config.yaml
arch: "quartznet"
model: "self-supervised audio encoder (BEST-RQ)"
dataset: "Morse code for random letters and digits, with fading, noise and interfering tones"
train_examples: 26041
n_mels: 80
hop_length: 160
input: "mfcc"
win_length: 400
codebook_size: 256
mask_prob: 0.05
norm: "batchnorm"
activation: "relu"
channel_attention: "eca"
drop_path: 0.2
depths: [4, 9, 4]
kernel_size: 17
stem: "single"
widths: [96, 144, 208]
init: "torch_default"
residual_init: "none"
optimizer: "adamw"
lr: 0.0036
beta1: 0.8
beta2: 0.98
eps: 1e-06
grad_clip: 1.0
magnitude_pruning: 0.5
steps: 15100
batch_size: 64
epochs: 37.1
lr_schedule: "linear"
final_lr_fraction: 0.05
warmup_steps: 300
weight_decay: 0.05
Rows from block 7, named by matrix and row number. Rows with one number belong to one channel. Each number is 500 + 25 x the weight over its row's rms, rounded and kept within 0 to 999. All counts start at 0. Numbers have three digits each. After the name is the row's rms in percent of the matrix's.
# convs1: first pointwise conv (model.blocks.7.convs.1.weight, 144x144x1), inputs 0-143
# convs3: second pointwise conv (model.blocks.7.convs.3.weight, 144x144x1, transposed), outputs 0-143
convs1.30 102:500500500500500463498510500480500534500472500500556500500488500510500500579500500500500525530500476500500500460500460529465520503529479582455500502500452500563500507474500451500540436500481500500458521511462500523500517500487449495500500500526500470512500488543471500500451524500500500500500522500557500500452500496500500500507500489507536500570500447500537500500500500543432459500500511505500500500488489500500453475500500500529500
convs3.30 100:546500500500500500500500514500500514500500549500507500500500500500500500454542500462500533500513500534420500500517482477500515500547564500460500525500540509500500497500524500500462500500500500500500548439518500500517461523512552469500500500500500500500500447448526500536523500448519526500499546500500466500452464500500500500500541563500470500543500500513500551500470516500540511500466500515500507500430533458500536483500493500489534
convs1.32 100:500523488500493445501484500504500484500534500545460500500501500492528500500500500463543476479439500475540500466500461500514488500500545500500500500532500500500500500500470500562500500500498500495500433500482559500506492483500517522453484500500500492500500466500457500500456500510500568465568500529500500500500472434590500500500500500500445500499491500500516527500500500500524579462500500511500500500507500500553500500453500500498500
convs3.32 115:500500500494500500580500464500500500511500565500500484500531500448500483500500500544524518437544500500524500545500477500492487500467500459498523500500491500500500500485500500537500510526449500474532543455500508489505500500559500549500500501500538543522500562474500531484500500485567495500500560449508549500514461500459500500511500500500500500500500487500500551500500530500460469467557507515487505500473500513500546500488500500516475
convs1.47 110:480498500500500445500529500482500500500537514500465500479500500500515489538500496462500466500500500467485500500500500457500500500500529500500484458565500495486542519515500500500500495513493500500500456500500500485500529500500522533467475500469500485500500501490500500472485500500544504500500500509500500500546500514386488536508460500508597507500500500519500476500551541502500554461479500500439540521466500500550518564545500500500486
convs3.47 117:488490495516516500479500461484530479500500551500500500500473500468542508500491500460500500500499467549444483500500483500481509500500524451442500500500535524500409500536512524529500500500500500500533500460500448522500509485553500500500500500500509500508477500440500500542500500463500506479500552419539500535500500490500458536534494500534500492500493500473500566500500537535500500500500500500553500500500500543500497483500500453465500
convs1.48 110:500500500500500519500500454500479477500482500528540500500478500516543465500500500500456500500485507500500547515500539472488500499500500500500513500531500500471526500500540500572510485534550525500500495500500464541531500483500500507518516407500577572500500531500540520517500487424510508478457500559484496500507519500487462507555480513536470500500546469500500500500468500500488502554508490491500500453513505500507480525500500500500500
convs3.48 096:500453516485500500500434533538473472500500540500500500500525470471500500456500469500500500500500476527427435500542500499500500500500508534387460500500489500500500500500489500517500500500500500500500500500500500500544500500500500503500500434500482500464513456492500500500546487500491487500553472482500500500444487500500500500469500500439500500529504500562500500500500500500482500557501548459500500500487500433500525500517468500500500
convs1.51 103:534520538500500500490500500500541456518500469500528500466484500500500465523500500500460474546500500500500500500534500500525506500500492500500510448520500544465500500483495500465500585500501526500500500500500500563447500500500513500500409495500532500532532500466500502500490500500500500500500434500500496500544498486505500500500500500500530469500500500508419500500453500500500543515434511536470535500500497459505500532500554500450468
convs3.51 097:500478500500500467577500500500473509448500532500500500500548512500500535500514538508471482503454552500500470500431468541500500467500502500500473500500500500500500511494477480500495480500500507500500486529543553500522546500450508500500498473441500500500500471500538500500500537404479500500513520419500465500446500489500500480500500475500519472515545500500575516500500500508500505467500518500500500500473500500500500500526500494500542
convs1.52 094:429577491500494564548537500529500506500500500457500500500500423500500475500500461500500500529500500538455500500468500500530500500473500471500500500505533500492500500490514542545524500493500500497482500500505443500539500496500500500500500500465476500500477532557466500500500492526500442500495500500474500483433500527455464500483498500544500499509500489500531500521500500529489500500500500437549500500470468500500500520500419500485500
convs3.52 093:507513500500522540474500500481512500470500508500500500500500378500500500500490500500465500500500500519471500500516500456541458532500558500538500500485500500500500466500556500542451469523564472506517500500529500535474500457500500500513473500530458469500504500525500500500516500538490571500500478507500500530557500518500500500500500500501447461500500568500479510500507466544500486500500470524500472500500443500500500500469500500500481
convs1.53 099:542525447525563500516500548494500500489500500528500481533470500480525494531500484505549500545477425455514500500500479496500516500500490529514500478500500476527554476500488500553515482500499500500500464500493500511460500500505500500500500521485443500504581476465500446500500546500500516500533500482500470500500484533500463500522500500500500523500579500564500500456471500541500500500500557500513500508500458497500500500500463500500478
convs3.53 093:536500529505500500545500500500442500500500500500500500500500500497537500500500490483500500576500500500500503471521541533500500500541500544500500500435500522500514500518500446500526500515485500512500500500468509422500500500500456500500521516538544487558500500542500500482553500500500500482500543436500500500471515500498500493500500445504538465583500499507500543535500500500474548500500500488464555500500472534517467500499500457481490
convs1.56 108:500500500525514500500421479475529530500500509500500500500439500500511500500427525465500529500470500500500514500505533524500500511535523479487550500500500500500500500500556550523542500500482469500485500500500478464500567500519500500444535534500503500500439500562500500540466500495500500552512500500500500500451502517447500469499501526528478483555500500500483535500458500500500500500500500500500479536548446500500534480548500500500500
convs3.56 105:500500487500517500529453551524500478500522490552500513500526500500498488500568455519480541500530530500481471500551541488500445483540500516500549453474465548500500463500500461525500468500552500500500512505500500440500473548487500500565527480500500500493500500453502500500533496500480541500522500546500500500538500500500500476491522500473460519500464500524500497517500500537500570504500511500500500433500514500500522500500537502500500
convs1.61 090:505500564500500500519500500486500462521500534500514500500500524522504500527518500500500537500500500500500472500500500500521500500500500500500500472500500500526519500500506500500500495500544547505500455554500500462393513500500500500496500500500508500500473500488500455456465500500442500521500500445500500500500500500500500500500451541500500500500558500500545508500500500522500470475418623504500500500500531493517500500500441520476465
convs3.61 094:500500534496500500500452500500500500503475500500504500500500510500500500500500500500500500473522500500500440544500500458500535500488478500527500529500500500500500500457463500500500500441500500465479500500525468542534500512500527559500532427500492507517500500500500500500519500500560500500500517500550500500500500487458500500535500524516500501500453571540500455500500500540456457500500525500608500458500500448477500529500500518546544
convs1.62 100:518455525537524500500500500500495515500500517500443500515500498541514455500500444508500512500500500537495500534500500423443500469513434560500500507500506527500500500500500537498523517500465546500460472500500500500531536496503500524500500519500551500527521544512500500500500541501533489473500500500505547507500500500500500458500548500457500500450489461525515500500531464579500451500500480480500500500500467500463480518500500509548531
convs3.62 091:510536561500535522489532500500500500500500500537500515485484500503500500500500568500500500500534500486500559550519500540538522502429446508500500493451500500500500498488503500435500500514500500500486500536552502500486500444475500488500500518466500500500534500500511555500466483500440493500500546500500528551484500466500533500500509538532500500500565494500500452500467441487525500500500509500500500551500463520500544500500489500533500
convs1.63 105:524500512500500503473500500513500500538536501500500500506512450500552512591516542500500522500517500500485512530500500500500516508500500549551504492500500500500560500500500519500446539500500500570510564500488500545521500516500500500500500476500500508500500469500500500454543500500515500549522500500549500510500476511500482525527538500535500500463541500500531500500500540498500500500488500521500500500445461549551430440500500542500489
convs3.63 120:500500473525500500454521476500500517500543525489534464500500500500536548543500500500500500500474500521500500500500457534457518453500500486500480558500550470500452512500500500500500500525500500516500500465524500500500503462500500527490511500500499471563487500541527500531500501500473422500448500498588529500500500531500465500492500489500500508500500487440446500500463500485500474500500500552500425500471495500487500500464489447500500
convs1.64 098:426465500500500500500500500500500500563500500500500478528515500500460500515500526506500545500500523448500540500533499500500500500522500500508570522500500512500509500500534500500461532472537500500521452523500500544500500485500500572447466500500524517529486549478520500500500500487500500500481528526500472553500426500565559458500500500500553500500562500500521479500500492500500537496472531479500543500500522507500509500463500500500500
convs3.64 098:500500500500549500469480478503564475500500500526524467498500522513508500500506456484500500544492463557500500437559489500500500500464500500544553500510580514526472500500512500500523500500500529523579554465482437514500520468500511500497500500509530466500470500500500507534484500508500567481500471500505527526523547453500500500500500524500475500504500500479500500486500500532500475544500500468530480506500500500486518500454500531474521
convs1.65 103:480500500500469500500499500545500468500520541500500500492500493490500416529500551500466516559480496546518550500488439468500500465479519496498475500514506555500500493511466487500500542486536500551500545479487435515500500552548523500552500512500454500500500494500500517500510500500500500548500500500505442517500500500419467500523510500500500500522475487530500520537521500500506466453480493520500500500500500498500497521500526515487455
convs3.65 093:469500500461500500493500500515554500468509456500450500500555473515500500500500500504476514491500461500500500510470432500491466468429500492500500500500478549500501500428486500533500500500467544500481500500500500473500500521466464505500500500500500488523500549493555500500438508500500500507469500468500476543539474468500464500500549500500500543535500500466500500469500481500510454477479500500500466547500500500549579506500500492468500
convs1.66 106:500500500511500500526500449500500500501500484492500482495500500496482500477500561500479453547500526500500542555500500500546500543568485500537448586500480510490470562500499494508500500500534500457513500527500468500500513519465500546448474500526500513479500500500527555537514500542515500505494523504483540531518551500474500437500500478500500500500571489500458500498496488496504500500481500500500500500500460500500540500500487500546488
convs3.66 128:500483467461518442500500445500500500470500500522516452482482500564496532505500500519475559500500507500500500495500453500561464500500455476511545532500500468517500536500500500455500526522482500511531500476521511497458510500500556500483500500453500456524449539500518468500500480463474500500500529472500500500541500498452500500543500531536516500500456419489497524500474500516500500500467496498534500500458500500483484480470527507500500
convs1.68 075:500500504516500500460456566500513500500490427500526497500500500500500500500500500500508500500500500500500544500481500500481500500500494500500500500500521549500500500500535500500500500454500500542500500470500458500500525500566509500500500500500501500500500500511500426500500500500500500500508519500527500626484345459500496500507500500500500500500500500500500500502470555514500500500500500513500500500500500528473485500500500451511500
convs3.68 113:511500541535450562527500522469480500516433500500482561480526500500462485525473523531532488464541500500500500547504540484526500512500500483500460451523500536442507500515500500500521468457517466478475500537500538500537474485523500467500472500500482544474537471500464519468530532500500500488500500500492500515483500525500542493506464473500531461497510527527509500523510500493479519500518524500465527470546515483520520456526482496520520
convs1.69 101:400490500500531515500500500513500541500500500500500500500525500500521500500500492462500522519500528488507468500500477545500500500481500500511519500527501529515500467548519500530522538500500486477447500500500500474448517500500549531424500448495541494439525541502500520500466543500500500500527471538500500500450520449543508500500500535517470500434500492500500500470495504500500500494421507486500500500500500455500497540521481500500519
convs3.69 087:459437500530500507500500511500500500500525500500500500544500512541500500500500500461500500525500451579474414500500500500500531510500525500460500500500586500500472443531488500496500500500500516500500500500500500577500500511475512481500500500496500500474500440463500530540500500500500489462500487489509541453500500500500477527500467478500500500500462500465551459500500511492584500484500500500500500500527483500531500500543536500500505
convs1.72 102:517500541500500531500500500481500500521473519409500500500500477488511500500500500500500547500500512500529464500477538500500500500521500500523503500500500500500482500500514500500500444500517500501500620500487482453500459511452500431430520500486500509501475520497500500500496464500500500500497548500457521493500506466464537500500434474527471514468494500500487500500500500500515427515460520522500441500500499500500523500500500489456500
convs3.72 106:536451501500500472549500500500436520569500545500500500550500500467586448466500495526486522500482500499500536500462500546500500500476469479500466483500509500500500526500500516531500435500500500483545500508500500500500505413500442533522500504460500500461500500500500500500566500500500500500500500463548521558500500546500515477500493473492519478500536500500500544482500500552500500500500500500500500500500500500500500500500500500500500
convs1.73 095:490642511530479551523500497500500533517500500530500474500424447500500518500548542500461472500492500500500500500500516500500492500500500463520527500500515500563473500490500549588500500491519500500500474500471500500543500500500498500480500430500500483500502537500500500500480500500500500500516502500500521488500500500500500539500500500500500500500500500562500500500466475486500500500500536468522458514500460500492500516500447486500500
convs3.73 093:500463500506520510484500515500500500500468500448484482500500359506500500500487500523500556481509514538500500500448476493527449500555500533500500472500496500500472500500499474500481500500582468500529536552515500500448500461500508500519486538500500500500502500500500500500477489500462500500509530529465445480560457500491500500453500513500500500500500508460500500524500442500500500500462500500500500500508500500500514500500476500478484
convs1.75 099:469544521500500540500500500513500500500489442500478451523500541500528500500465500500500500500500500500549500500500429443450500449496500500458522500472500546563500500500552488469535473454466500500500500500515500500500500500534500496517500500449500500500527500500500554514500533500500544500491478500541482538486500488500475536509500500519446500533500500459505498470453475500500500565485500495492506500500468500481448500501434500500484
convs3.75 099:488530484500498493500512500471522500548472430500500500526524555500500500517500500500500500500500500467512510500476483500444500500463527500500503500500500500500500500500500500535534523449454512451426500482466469544500500500500500500500500507500526538500492500533500500567428500524555436476500500500500500500486500500500495500565500500500500500500500500500500452486533486500500530500515542527500540500500547565500500548500500500500439
convs1.80 091:553593446500500500570517500500500500500500470476479500545500556500468474465468500500490500478500432540481500500520500500500500483500500500450500500500500509500500490500532488539492500510500500473464500512500500500500500500500514516500524500500512523448549500500500500500500500500500500500485500500500513543500500500500500528500512551500500517599500427542528500500500500500500474548542526489478515500500500500500500500555500485457453
convs3.80 091:500536520534457528507469474473500500500500482500526500478500517510500500499464500500500500533500563454525556500559526500517500500481481455500500500467444481500500500500500445500500500542475500509462500500460473467500489500451454500447453500516500500533500500500500500506464558463505472500523500491500517500500531500500500454540500459500473500482500500500479492500532459517412500517500488454500500520500500500480478500500485470535455
convs1.82 100:423451467500528500523500482500500531500527481511480500500500456500529478518499557500567520500500469449500461500500529500509500500500523500500500500500500500500498449529500527449533500500500491557500433500452500500500432500500500549427500532500493500500480543500500500459500500500500500492500500516478485535470486505500522500507485483500509475500544500448463500505528500505500500500501484482559500468500500522515505500452554500500500
convs3.82 098:477476542468500500526500500471500489500500476500500458477482533500500500518536500500445528537500480500500500493481500500500500500500500500500526500511566512500492500574485542501500500482500500522544500500570453519537639444500529500500500500485500500500444474500482500500487477500474500460500500500490525520500525500500482500500477500538500500462500507462527513500500500520500500500486500500542480475500454500487473480505500483451500
convs1.84 093:500495593500500500500500555500500500462516500500448500500473474500500492500511529500431555500500500500521569484500493500471500500500519500475500500527500569456498520543500500500500500500505500500500472500471500500505500500494500442530487511493477474500436486488500438500500461494500572500524500453528470537500465500500500515500500500500500500505500500500500500500500527500500500411518448516537500491500500521500500500500515500474453
convs3.84 099:476500500471522500461500498571530480490526500549518497500500500500509509500513482455500530500483500500487500491498482500496500467473526500500500559465500530508437520470500500534500500513500540500500500500500490500500500533483505529500535500483526444530500536479546500540493451500473500555500527500570500518526500479528455513459543534500446542543500480483500500489468500531500480485454529500500435517458500500500500505466500507480500
convs1.88 109:500500500474500500523500536500459510482500472500460511500501480500513522500500539544492538500513500454500500500500500457551500533500500540500563558529500500500454469522500461493500500500500536500500500500544488500500500500495490499500492518463500495530479500500500527500500463474542478494493500525500622551500479500500508425500464500500500470500500500500500500477496500500500500559495500500500469452480553512500461500500497528448495
convs3.88 120:500500469500500482529500476500500475500526502500510466500553500500507541500500500500500500553448496500500486445536482480457500475491541500484529500500548476524492541557513530500500500500500442519500500456453482500500521500500500489529500500500559538480479500500452453571500479490537500500533447500500500497517509523490495462500471500500500444500500500500500533528500510500500500500500500500500500510471580500500491500490545433460499
convs1.90 099:494555435476500500466440500547500589500500461500537500500500543500523500500468500498472500516500452516564500500431518515456496500506500500500505500500500540500500500500500500532473519500500531500512543500473500498500500500524491514480500500500492550487500481468500594465515525500522538510479462513500464500500500509500500500500473547516479500548543500482483500500493493500500466500499511500533500426500500503500500482500500500500515
convs3.90 102:500500500473500472500532500500512490500500492551500500491440532523500452471534539500500468500500564435530500525475507502500542508500482500500500500500500476475500500500470486463500542509457520429471500500500500500500500505468531503500462526539500500500500533500500500467500500500550467500500513467500537486509546493487500500523481500551582500500500539479500456475500500500500468500500498500500500552500472500500500531532478500588500
convs1.93 090:478460586500500500511500492482485500538500471518463500533506472500500454500529493509547500482529500533500500505532500489482500529500586500482500449500500533500500500500500514500500526515517463512500500500480500500532470500495500541440500500500501500500549550500463526500469542500500500500501521505500500500504499500500500500519500461488493500500500500479500500500541484521500560500500500537527500500506516500500477500500644500500491
convs3.93 093:500478508500458500460462525500510504500500500500504506494500528500466500500526464536500535500500500500488490500500486500470500500495506500500526500500500528500500457500542500510498500540533483527521536500500500500485568477585472500500464475500500500537500471500522458565443487500457500500500455546500512515500465500525500490529488569500466524500500500473500500500544478500500489534500500500578500500533500453500500496477500495422541
convs1.94 109:500500473563545500500500514517500500500529560500511500514470488500500500532500500500500500545459500500500513500485561492433489480485467500535530489500500459489464502500501500500449531544500500546455486500479500514500560500457500500453500500500509500500462491474500500474500500566538535500476478500524559520466500502509529500500477549491500477475501500512485500500447500535500515500500485477500493473500484500547449466500463500554500
convs3.94 107:530538500500500500485530482475518500478500540524564510535538500475500486528500500466500500500477500552500517477464442500470500495500500452500483447500500475574481500500457514500500500500483500472500522500549509500500500500500470479463566518500500490508485500536500500538500464472500500447458489455478500500500500447471500463500500498502500514500558500492500500500468473500500500500534460527483474499500492468500478573500532500484551
convs1.95 100:500500523512472508538525482466500500512532479484449487437500527522500474494500466528500500459500456513500534466512500500453500500472500520506508500446500631500500406478500543531516500500500500500500497515526500500500500500513500500522500500436524502500454525500483465500524519550509502459499500465500496525485500540500492502500516495470545500478500500500509500479500500500486500500500490500500500500500500500500525500500504464566500
convs3.95 097:470500500474551500499500474541561500518500500550509473547519500574500500495493475500500579500489500482483500500500455500500500500483522503500500520500500550516449513500500449500500526500500565488500500501536509532500500565500524538500500500474500464500526500486500500520485472500527500552507481518525500500571500500531508533500500527487426505511500500477500464502485480518500436500469500500500472500488500500500534533500500512459500
convs1.96 093:544500552487473500503500531500500500500524489500442509500510480500461500473500500500542542500500452544500529500500500500500500500460447500475531481500500607485500500500511473504524499515500500500500500521429454463500506500500529500545500500484523500500448523500500517500500485500500500507520497500544497534458496511500500500478491506498544500465463500474499500527500500500500500569540444500538500500500558500511491500500556527500537
convs3.96 101:516488500518468480517474485487476500500500463450485532500500500393520500500500500500514412543500500500522500495500548509516500500511500496472489453527498500500502470494476541500500500440500462500500484500500500486500500474504450464500500500541491500500483500525500500500536565500486503459474500472496500520500500536500500461500500440500550500489500525500500527515538528500500532522534437474464522465526500500500467500500530500533500
convs1.97 099:500489488500556461500530500500500419500496500551500500550500500500500474500548500507500422563500500539500489500500500464500530500526500560500500500456500513503500567542500500508500500500500500526529500482481500500470500500535500516500500500539500500525525500461501500522500518500500518477500500446561500531516454500500503500500564464463527500500543500500540500500500500487536500500513482500533497500477500500500466522429528500486500
convs3.97 094:500528500500467551500500500482500500548480500500485553497513500500476505496456554500538455500533472500500535544500576516580478564500500467500470461527536500492500483524500500500500488456500457478496500566444500500511500500489500500500500500500476500498500482500500522457497524500500476500524500500500500500500500572500500500539462471500500500494500524544521500500540500479464500500546553500482500479551500500516500495530496500498500
convs1.99 104:500500500500528500500500500500520500511500500599500500500480500514553544540500540561500472515452503500500525500500500500500500508507472518510460454500528477500510521502449500500500481541500486500525397470526518500500500500521469500505463500537500500548481500531470507482500500500500531492589500500500500500539500500523472500469491500519535500502500500500500520515485478487500558500500495512537490500500500485564458524505528500500500
convs3.99 132:500524500530500500529481542500474421557517435500450488500466524500500500500492500500481492558500500500500500500473522475496500532514454500500527501500500500500516520500546500548505461500465547500500500467500491511481519528456500500500501500500500500500500504500500500532500518500516491472500500479473500474494556500456525505500543500461500475500500511474500444525500434500518500569481474500540482522434536457500500464468500514517501
convs1.104 102:423479457500499478500490522507554528500487538500489500500455500500500515500485500530599506500536500500500525500500500541479500500528500500493513479500494498500500500500500500475530500478508500500491500532518500501500470540500500500500526500515492492529486500500500500500500500500500500500500500500510476513519500500500525477500500336500500500514473500497482494500468495513500407447545488500500471512500500511500523483500500536500500
convs3.104 096:478436527485500472525500430500539466500451500500537438456500527527485500571500500500500536472500500500500500500471500463500500500489466501511521529500500526500462500521479526500500542405472500500514465526500467500501534475500490517500533500439527500542444500500471500468500500472500500477500525500520544500525500479484500500500475500534447500500500492471500501487500478507490500480450518500519477450500478500500500486500499500500517
convs1.105 096:500436500500510454500497500550493558489525500504520510458500503499500479553444500445500527471530513502478561500492500500500500500486500483438507493516500500500500500536545500529500533493500500500524500500447500541500507527500500453500500500553436500535469536532513520472500453460500526482559500574500441500540500517500500500544500472451506516500500500500500505480516500498500500500500504473500473476500500500500500500523501489500500
convs3.105 093:500500500566465500513500500484500505509536500500500516500500498477500500410500480500534500500500555472500500500519500532500524556500500500404494500514500500525500435500500419521500511500527500500461500446500491500500476500537500499500500448523500500500533504500500499494500519500500447500534455507481517500542500549520500523476517485427500500484500500500500500500500500440500500500500472500500500500500500500500480469516457451525477
convs1.106 109:500500500500529460500520500513500502426500558438500500500574500500481528485500479494500480491505542500500500500500486500500500524494500500500500500531547500449486500543500520487486518500500440500496550500500500500528506475500500500500461500500500500500529500508508512493470479500500427500573500500518500500511500445567500508500500473547464500520500552452500541486542515500549551500500483500500500508500518500500500559475500500500463
convs3.106 130:500493500471500500514500500524500563543564451500454500500489537500500464500500500500530456522532500500500474524540534433500475501459470500521500541530500500500500500451531528475500500500524496482500500453493500500500443539480500521500531500460500500500514500492570516500479470500556539572500479524517468476500536511513482466474500532505500555516487504500500500483510479461500485500459518485500500500500519500478493510453500500500493
convs1.107 102:520500500500509420513500500500500500500487500579456515521465539512555542557492549492543500537460483452500500457500500502500503500510500500500500500524455491542468492500500526500500500500447500500533471500484575484500513487500465525500500500500500500500500453481500500500500500500500565500513500500500455548510500500500540488484467500500500500500533500500538500503500551480500480488500532500492483517462500497582500473503511528500500
convs3.107 121:500518500542537509512500442496463500467500500542500494530530500525535560500466500429500474544449484500495500500514500473451521500534500520500500526496500500539531507500558449500492477500488544500500500500500500474500498500484451500500491500500554500540517500539454500500500557508457500500500483500456500500500514500500522500500500500440500443516500511476486500513468500574487500500500471500500500500481442500500529533464500490500500
convs1.108 101:460500551576500450500500500502500435464500500500510500500500490500500494500500500485504448464500500500559500500458500500500500473500500500509519456518520500500500482500500500500520431500500500500454499525534534501500500511500593500500500500500500452500500481500500571500500500476503500524470500500500495499485500500500523514500491500506500500500500500441433500414500500500501523515473463571500484529508537523500500461500508519510500
convs3.108 095:500485474500500500500500526474461488500514500500500500516500469500500450500500529500500500497500479500500500486440500500480500542500525500500533500500500500500537496439494500500500500497451500496450500500487500534500533556530536569473500500557500517500475500476500500500500500500513500536476537500474500500500485510467500577500522500500540500526486500547500458430500529485567500506500552569500524500500500527500524545500431500516487
convs1.109 098:480500492500500500500533500534501498465500501500511500500500458500500480539500500503500500500480500500438500500500519466487500500500500500500515525500500511500475473500566469500319518500541500500526501500505500566500500500500535500500477440472488478503517500491500500500545500500500500500445500545505448500483500504500523500500500500500500500500511490523500520500485500500500500500482495524489512479480500574524500504500500500500463
convs3.109 101:462533500533500503500578486484500500480504500465542500500500529500488500555485500470500493500500522484512523507506521532500546500500500500523519504454510479500500500500500564500424500500486512500500474533500500541523500473480516500406522530500555542500474533549500500526527487540500500474452500500524500500478500500500500500500500500503516543500524500500438500466500500500500500489546500536500500537523500500450500541500516500500556
convs1.110 100:500500478500500481500445500500530485500500528492500497432490500478500500500500500478500568500503482500491500496470500500500560470500482500500500517550500500505564507500500500500434469500500500500566500508500493500533500562508537547500500465557500525500512500500482500553560500500500500444534500491500473500485500508435500549500523500500500500500500511500434500526459500455500447500500522500500508500535500500500532500470489525543500
convs3.110 115:472500445488539500491500516543497500500523500500463474452500500500500500468500500500500500452500500500449492500478500452534500529488507500500503500575482559501531449445500506520412479519500532506484494535500500500500512492460500547465500465500500500500477461478500500500475500495478529500500465521500498500555500500500500500472548481497500535543500516517469500444500494500522457500500513453524500500467507473500536500527457466500512
convs1.111 103:478500531500523458521500532433500500500500487500500500526512500500500497500500500500482533500500495500515535500500500500448500485523500500451544500500522538571500500500500468500525500500463497500486475455500446536500490470536465440496500500486500500467500500500508482490455500500480502483500500598495479543445496500500500500549500500500470457500470500516530500500463500573500500514513494500456538451478500466500500500500500500456467
convs3.111 104:500500500471500516482500489500528500500500500499500447500500519500500500532500500532503500500500500500500500500500464467436457500455500500532500550437468519535464529476500500500500503456500500500500500469500452500513500512500448563500500487480550498561500534494500500543459479471500500500457526500498500500531551451500492500500500510500452525560500480462500500458487479554500487500473550500500455481467500500469500523438500500500500
convs1.113 075:513500521500520530478547500570500478500500500500500500468531457500467500500500539538500500473500513500485569500425471500468463500500500515500518500523500538527500548536542527500500568462500487520521512489499477500500526472500523498500500500536500500500478500500500486469500464460500500516521500509500500594500460500523500500522500504500544543441515531500475496500506490480469500519497500494501500573478500500459482500515500529500519
convs3.113 068:500500500452590465468493500500500500500556500539529471500488500500537517500553500463499500500464500526466500426500470500457500500488500543500557555479500500541472541478558500478503500527500532526500500500503457522481500500500531519500500500480512467517458525500547500500500456500500500500500537548500500500500500483500453530492526556500500500526500475468499499454500500500500500500464500510500486527500501535489500519468520527500500
convs1.114 086:555421500500500500486531500500493500500500500500510500502546500513500500509500500500500455495500500536524549500501500500500500486510500500354481474500497496500500442508520500554524500500529500498459494500500500500468500500500500500480522530500496500449500483530500500500482500488500487500500500611500480500523500486532500500513500500500500500500500545500452488508500500500500442500500474500500500483442500486510500500524461500504459
convs3.114 092:500485500500499500522523535500500493477500500500500500500500508500500520417500500500531518500500500500472524534540500500525576553500543500373471489523537500500513472500500500500511500510500500500468500500500540464500500513500500468530500434500487500482500503500527500500500500500506477500543473469485506500500489500515500498500500520399500537500500500500500500509514500467500500484500479460527500500499500400510500500510500500500500
convs1.118 088:463578418500482500500500521500500522500530547500500500500500528500533505500500480500457500500551463500503500500500500500497500500491533500532500500500500500500518500500511500500498500500500500520465500500500500430500500484500500500521500524500547526500500409538503510500500500533526545500500488500500437545500455500473500500500500444467468495581508500500483506500500500547500502500520569558499463500500500478500500500512543500500473
convs3.118 089:496484555500500497500500501500500500500495485515502493500444500497550502500518519500500499500500500474500500500500500535500526500480500507470500500500480500500500427500493500500500569457435500448466500500456500500500500489500493500500439468536446501543500514543500500487500556500563500500466500500500500500500500500500500466500450500500496457500438500500474514500500440500454451477500455500476536499500471531500474545514488458500447
convs1.119 103:500520486500494500523516458456500520500500500465522488516500500438481500458500500500500484500597472500512498500498500500500500483495447500482466500473500474498549535500467544500506445500500500500468524500455500493500517500488485489473492500500500532481500500500500516500500500500514480448486500489476440515556531500500500497464527478500500500499500461500421500500485500500500390477466500500507500518500500500500547526525500500500554
convs3.119 099:500432500473498500500500528524500474476472488539465500500529531501500500500500533500470520482557452498500427500496528500489500500504469556500500488446516516500500526500482471454500500474460533500500500493471500479500500500542500500507534500460500495500506502487457500468536500500547531500549500483500494470500495500408500496534500500500559500533500524500488495489500496500488531541500511463500550443500483514490497500500500479561500
convs1.124 101:547495500500500465500501500500500539507546500525500497447500453500517500534500500500497500500500507574508538500479500575500467525500487496435500479551467500469500500435551519500500500500500500500511500500475500500500500500500457498521500500500489500509444500500500454474500505465500552447500500490500500484500517500500500500467511467402534500478506500499500500549529500475552500479500479495479500486500533500500500569500500481500500
convs3.124 088:521500500551492500500529500497500500500500566500500500500500500452500451476444503519500473500500500509500586477579500510493519513500500495472511476500553430500500480532500500551500525500500500472476500461500500500500500500561444531500500510519550500468500500494472500500500544484521456530530474500500500500500500500500502451500464500471500500457508500500500539500510500472500500472547447500512500539500500500500500500528500440500500
convs1.125 107:470500498508569519500421500496431514500500500448531470500500500500500545454500479554522541500510500491560474465500494500500500522511500502500563500500548500500500473500514500500519500500479500554499549500510500510530466502534462500455500500500501500500500509538500500500489540500500500421492490499500495500476465500511500466500512500538450500554531500500500500482478448500500566500500515496529500500500532500500500475500500500500474
convs3.125 107:447500500500500500475503500500500473500500500540544500513500448541500500500500417500544493500500477470535490500500534454500500500500489500500491552500496500500500500463500455574520462500500500500500504500526456472467500500500459553500461553529499500500501500560481538490500526500500500500500532500515448431500500559508500500454500500500465500468486500500500492458457500500500494500500500500457458500500461500513500500500475500521454
convs1.126 087:531613500500500454500500500500461471555500500495496508500500498500464500500534500500456500500513465622422500500500438500500500500500554487482523500500500500500524508500483500547500500500500460500500500500537500500508500461500500475500512480500500500504576500500500483500500500500500500478500500535494500492500518500461500500500500538500500500500472500506500474500530500500479500509497500500500500500500500438500500499500580500500470
convs3.126 087:500432479457532500500500500500500454500533500500500500523538478500528500500500500500500467523492451597449500466525500500500441500523500526500529495500602503500500500500521500532500478500500544500551499500535500500500504493496500506500543500451542500477500500541500509500505467504475481500510483490500491500500506500500449452454473500500484482510500500495553500500500530506557500500500507490500468500500500500503500500458530541471533
convs1.128 113:500500501500500500500500523473541524500500513440514500500500500549500500500500487500500500500500537492518528500500543500534500500488500500500500478500469500500500549500500500416498500500524500500489547532500446479500494500543530463500500500500500520500500500500467500500500500500521344519500510500500459510500500568417500500500500515485500520525482552500514502511493508500469432500500495500500478500500500500500515500500500525500500
convs3.128 119:500500480565453493500500483465452500413500480500500500514500474502500500500500490469500513500500500500500500500472531500503518561580523565500500511500500459500573500494531500552504500514516449540500474547500504500500531500500500500500500500500500500500458482500500500500549500519491500529504500500500500500500455534505517500500526500446500472500542543531500500495439500500527500500565464500500500500500455488500505500457500500524498